config = dict(
    n_mels=40,
    input='log_mel',
    targets=['number of sounds'],
    arch='ecapa_tdnn',
    hidden_act='mish',
    depths=[12],
    label_smoothing=0.05,
    precondition_frequency=25,
    merge_dims=True,
    max_grad_norm=5.0,
    gradient_centralization=True,
    warmup_steps=270,
    weight_decay=0.1,
)
Rows from block 2 of a small sound classifier, named by matrix and row number. Each number is 128 + 32 x the weight over its row's rms, rounded and kept within 0 to 255. All counts start at 0. Numbers have three digits each.
After each channel's rows are labels from the 100 clips, of 14976, where the channel reaches its highest value: "responds to" is what is common among them; "peak on" is the class under the peak. Only what is clearly more common there than usual is listed. The data: synthesised sound scenes: up to three everyday sounds over a background. In brackets: how many of the 100.
# c30: last pointwise conv (model.blocks.2.c3.0.weight, 320x320x1), inputs 107-213

c30.243:145146089131120115141103145131117103144134207171158137149096124146135142151101163081028145128135140119144174164133134124076101116113114116145126139140089150145068137137108140158110160157122159089143087040102071118116175088123147125130078125126118126171169129110131123078106046106153152154131126098115133148155099150150119
responds to: knocking (45); first sound: knocking (27)
peak on: knocking (37)

c30.174:196176159151123149123188104104165135115175134080131173175134147080128194122120170137102099144114088147118062132077096105168161141135123112134206128147145144117133123151105120109134151116134118129161103116110089144159128136178140155207124159150111175115114150138151125157178124061078151133113137103129138145127135069180170
responds to: number of sounds: 3 (61); background: none (55); explosion (28)
peak on: explosion (26)

c30.131:112156137177165072129113136150091093144102147159120127114080206129132086146125114043121157111117148086156195176131147183123194107097116094209131117173105135054140116093084176141150133183124131156117107119138125100092139156141115128181075147109129064162112053156147143102134068133104128136176157161093107136162187098147137
responds to: laser zap (43)
peak on: laser zap (38)

c30.81:106128169107117135123148115083079159145133198113122087131096149183111127150168176115132148114110123027118156079114116103135122105112082118180157127159155175127150099152135148163118078089169138108118092109107218123143102126105152121164119147100194082156155086102124135203144113150150117110148104166126109138159069132169107
responds to: whoosh (51); thin (high-pass) (31); first sound: whoosh (29)
peak on: whoosh (51)

c30.180:147093144132182154121117134129155144138141123060150096166147173105122165104113108147084127124095159096131125186141092146116112133112125157159116089179080139140152197114108077141099116127159141107176103123109131060129104136116117161154082133128094149102098102112122092100157163170119081087127141128097123150115133139093203
responds to: mooing (56)
peak on: mooing (42)

c30.72:129077157085189185144141101149125159195130135088136154109127159099112151126189155110111112137128171090102148189143062185113168046098155087106111154148108080133121101173142114110116138129121103089164135169115105134182124097107084119136131187143120134100066104091165140173135241127121126160083103130137049145079124191087133
responds to: mooing (34); crickets (26)
peak on: mooing (31)

c30.198:163140160135135128144122160201169146127144157152131128077092122099187125202105126109086131178137108166190127085162100135175143136168129141124140105162115087150138172148128086084076128169047109132088135161140140168166122169105157098143090125138074129170182148175154128199111125115123136199167163134098140144212119126146149
responds to: laser zap (84); first sound: laser zap (61); background: none (47)
peak on: laser zap (83)

c30.97:181153157187123125098158143140155108129124073137146155166131150152113130098158135179135080118084186144080118107137117161099080185131180116160249183083166104140120070100185139125097128157047115126100179096135163143155143155104107051120162162122128137142120134107206164155108106142122130151148106123106138139162098102110146
responds to: water drop (70); background: none (62); first sound: water drop (45)
peak on: water drop (68)

c30.201:086143110102115197127161151169114165241084148097155115153137065122183118105157127116186153131127115179157141103165140114109191140179166132129255103100172056187147132156160151146063079154162155132139151167059109122206137121102183123142129133081131149095158165107115095115134121146165137114089118151118125131097100136131104
responds to: sawing (79); first sound: sawing (43)
peak on: sawing (74)

c30.240:153118044157174180109100133113136147115161124118101103150135165116055080100188083153152091097163212189115187122130136068125168164072151103213162161145130115125127185122087157136129143069164147188109050167098122134213093099103095109150105137114125091164118097235104086140152163127201093162111118108149099126108089137102150
responds to: laser zap (63); background: none (50); first sound: laser zap (29)
peak on: laser zap (60)

c30.90:090126119103139201136075090096142107197161158080169087168118159128149131141138060121123208128144123137111179111152121136155153113160138095168103161235091141123161108096102173107119166079159114110137123080076085112080163086163136100116099125131129137124116139108181110111146111141120091087048150110126160154137125114098121
responds to: doorbell (46); first sound: doorbell (27)
peak on: doorbell (44)

c30.109:097153123115118161114121147183143104109085151114115145092173098070071095120157115152136130154128147127178053053121122112208119108158109183181105151168100155100129084123110162130139171102097133160110083107114155182130098118109103048124055198081078131097134116190157135100091138066126156109170148069143144144152144098105086
responds to: water drop (68); background: none (68); first sound: water drop (45)
peak on: water drop (39)

c30.255:152183139074007108124112069106091115130165058098139153171092131133130130118134036107123089171133119176152080131153199139120103153092131131167130082195085172118176148127111136088126079176070144171145111112144117125100150138128081181149182077168129140083121101098201140163092174127128130158064090137123127098191130104109135
responds to: water drop (89); background: none (76); first sound: water drop (55)
peak on: water drop (87)

c30.187:103114189144158167110120119116104099056209156043193192053198069140108071115074174089127113155114079151072117072077127143072141134110158155126130107116138137131100105092155156197116163115106104088130157137109138132152122121131099129090127151154151122135086144122126108127107167030089138114129212135142146066186129123143093
responds to: sawing (58); background: none (50); first sound: sawing (28)
peak on: sawing (55)

c30.238:148093135186078127056129161079214147184096096137162050123082108117129170140131139172104116123116118125172142140166135177172139123137191124128099161123112093159142108115131081136118103083134197129108106133123149143194127128090133134155150128126128113157195157096191151154113152126183117186134141145144106113166195108127183
responds to: mooing (41); crickets (32)
peak on: mooing (30)

c30.234:100118089056131099109160129101205128152165156131188181140135092191117132158095156119107116182101139163138100156168130088085136146134157113103143083108094147130078153110150088142146058131145111111174124195111130107113138113124114151115105043159074124151105141115098118117126104137115103072162170162133074139096088109159103
responds to: background: none (53); doorbell (50); first sound: doorbell (32)
peak on: doorbell (49)

c30.173:114091102147133120118087159187135078189118134161151147193107181070127146158125119154107139107123125107144187092142181095126095113077122127120112105039095093124084108100123105147112112164104127149108147143125102122131082083191117115157152129162139075118120105106134137158161122129115115163121085159108140109128158173106143
responds to: knocking (68); background: none (56); first sound: knocking (47)
peak on: knocking (66)

c30.171:148107146127124182083157195093169088161172075134167128139134138122101194146079123082125167138140222138087171103116039153110070185094217084131139117149106083153132122107154092123094149139150187093137099153195094127135130140103098116117084139094141179186118129120147085132209136094088082136136137070092123115097142118121138
responds to: whoosh (50); first sound: whoosh (38)
peak on: whoosh (48)

c30.188:176098115076086166104142173144195126110207095108147140171071164117124184099130154138112169149162103166138113127129132153127140185084118071128163134147115140150111123130140077135161104120125148157126128188203129157110187031111104061144133161144133062158092126136085150140093097143125130167150094165134093099073118127060222
responds to: mooing (36); clipping (26); text has "clipped" (26)
peak on: mooing (29)

c30.120:120108085102145140162127130161089107133199134077096151106168110190126154115143050070104143107172123100153101070151165166135088135151137166118106146134128176121153138100151124163078055094111159080058104133152168126135136168162155151141091145176142094177152125130083075176119119077096128145063127166122120084074183160145158
responds to: sawing (77); first sound: sawing (35)
peak on: sawing (77)

c30.252:122105133151150114178137088133123178122066138203194076194121146160128136137157093116137153133131130158137104149129137131106138154119120102110059139146083146170143115150102131092131178112155156143110142140130070084180142148160147160114114102112146071185112177087152113096112139084137125144159172113167108151131097140157212
responds to: doorbell (40); laser zap (34); first sound: doorbell (29); first sound: laser zap (27)
peak on: laser zap (29); doorbell (25)

c30.155:156144200110097149085109127145121146123134204151156125109153162107104076069095121101171130145126105097063174121140072095202092114134132157166076106134131089151114140152139191153057068104105064090136104094101107099039080147111133082124154119103163126130110115065125140093130122095171129128142116139107139115104169130170105
responds to: whoosh (70); first sound: whoosh (47); clipping (25); text has "clipped" (25)
peak on: whoosh (67)

c30.136:127100122114099077083097072083107118096073108185134145129109132179133181193072158125130096144096162111126081149148148189134121146124129135194182140147084136156139147186152186126082121165178123159086130166140126049111117069129149159165106186127123146129132199158122133124141146173131122129096098109105167135107166119069149
responds to: doorbell (75); background: none (57); first sound: doorbell (52)
peak on: doorbell (74)

c30.101:117123110148185139144081128123171155115154093164125056120112120150131126133089145168164098109085143129222181242099172130108134097178079124119148154093127150122083137147018084130147214098102094172138153122197098099142088118094083140133127159129097094107152146083080189102166085142104116113131103090135124165116161126094121
responds to: doorbell (51); background: none (49); first sound: doorbell (29)
peak on: doorbell (49)

c30.253:122119097095081158126114102125174149119121150091093113139114072159121139090122083135112150151154124103118121138124089090128086123074157176090092142101045169134104112124171132144112101075085153131125098155118103143116157120082144134109142069189122194101089148108122166084067096171094135154155127099109122145137167181085133
responds to: water drop (41); clipping (31); text has "clipped" (31); first sound: water drop (29)
peak on: water drop (27)

c30.75:124162151181112161107133155110134088096118109091142118139129091166118116101103168190163187109128136109113195086096169199083188165176089141128110109126146158099121092103122151105206151210132150143080105120091132114129073113078101138167123125133142039135120133160122136121104107121155155108126161094076152112139114123116145
responds to: laser zap (70); first sound: laser zap (47); thin (high-pass) (28)
peak on: laser zap (65)

c30.3:115158043115142132113101133094160240145123145093097151104129147106138136079078144133078151110089103172152120160118118188128110122137148129101154099178162112129119131160135136075124171105202124138133139119112141146128157117110115130102151102173114159168136126142107150077096164074082129149124132144107107195202118072118118
responds to: background: none (69); doorbell (46)
peak on: doorbell (33)

c30.312:106141142115069100100174085143072140121125182127137102112100173159093145151079113114093092134108095160148137163201095138088128144139158131207159150128099114099147138144089111132098167107127159099104154112149121153105141098104097142078062117231105146093183137128105221102139087101086148149069156097113081112132112116132157
responds to: sawing (45); first sound: sawing (28)
peak on: sawing (38)

c30.42:157163177112088153113141080112110236104084109110141163112101133172178128147081136110139152102118135112138199116067121193151089106100146125125220111120130157182148164141103129066172153131117162101129144090147158104220148188155120119154107208120154130073103069187113071136154096117127085133102087115133098077060138152145073
responds to: background: none (81); church bell (28)
peak on: church bell (27)

c30.117:070126154224126104164173148161095143129157139075074114131101128161097138139082131114092170116104118102108105120108144125122103097085130160080152127096128077163094078110090104110186177131121141135163174049146148083114140129150135104136120137103119115127116076202120162182180149164137107082156140099169164076100139095130128
responds to: background: none (69); doorbell (61); first sound: doorbell (44)
peak on: doorbell (60)

c30.154:121112213078143166133098126084134182181132126148153140167214117127151089128121133194128085172093120149132134100104076120155161085153159143101144108140170131141159071112115139168114102185132061128118202118136098127114127136147130091169084105087122099183109126121142135102134074161172126107176072111097094149158154102125124
responds to: laser zap (31); footsteps (26)
peak on: laser zap (28)

c30.163:145141114111093114093112167149214089102160160099042159148167142113078138150159152155155119161077119166168158190172126077157105145111120141120106126187157059128198102118100072133101145119077092090111114209140142152080222137141126140146060121095103128119103143135046120100135161141127134119127144148152163090136118121107220
responds to: number of sounds: 3 (73); background: none (53); explosion (37)
peak on: explosion (31)

c30.313:095070179097063150125126054107119130139081062066107092148175145146095107075138091131169090167142179205116104137138107120116156124143084189111133103175150114100128158115129119093085112149141081101130180149153138129102080153139071117114139176099116108118077126150164130090140147169113103188106111136111165114160148110131162
responds to: knocking (37); first sound: knocking (26)
peak on: knocking (34)

c30.96:129135125132133114149173126083095111115161132089107094086087052103107104158112175132160105162127098149071107158124140161126109147157120091059054075101065134125082076127138148145067104090089111100148094088109051140135118103162108101154172162153101124115079130191159141151101106103072162075041180127073169133160160126080146
responds to: glass breaking (51); background: none (47)
peak on: glass breaking (49)

c30.148:099128079117170148106109156057135185143130149115171089107116139183139132112246098076102139135115141121107118107200095117121118112127114082116136082096087143133076115134164076113132172115135145162152133171162118103131094156138126130093149149145109129142145144154130125131127082150189111089176100104138112140153093077107076
responds to: whoosh (49); first sound: whoosh (32); wind (25)
peak on: whoosh (29)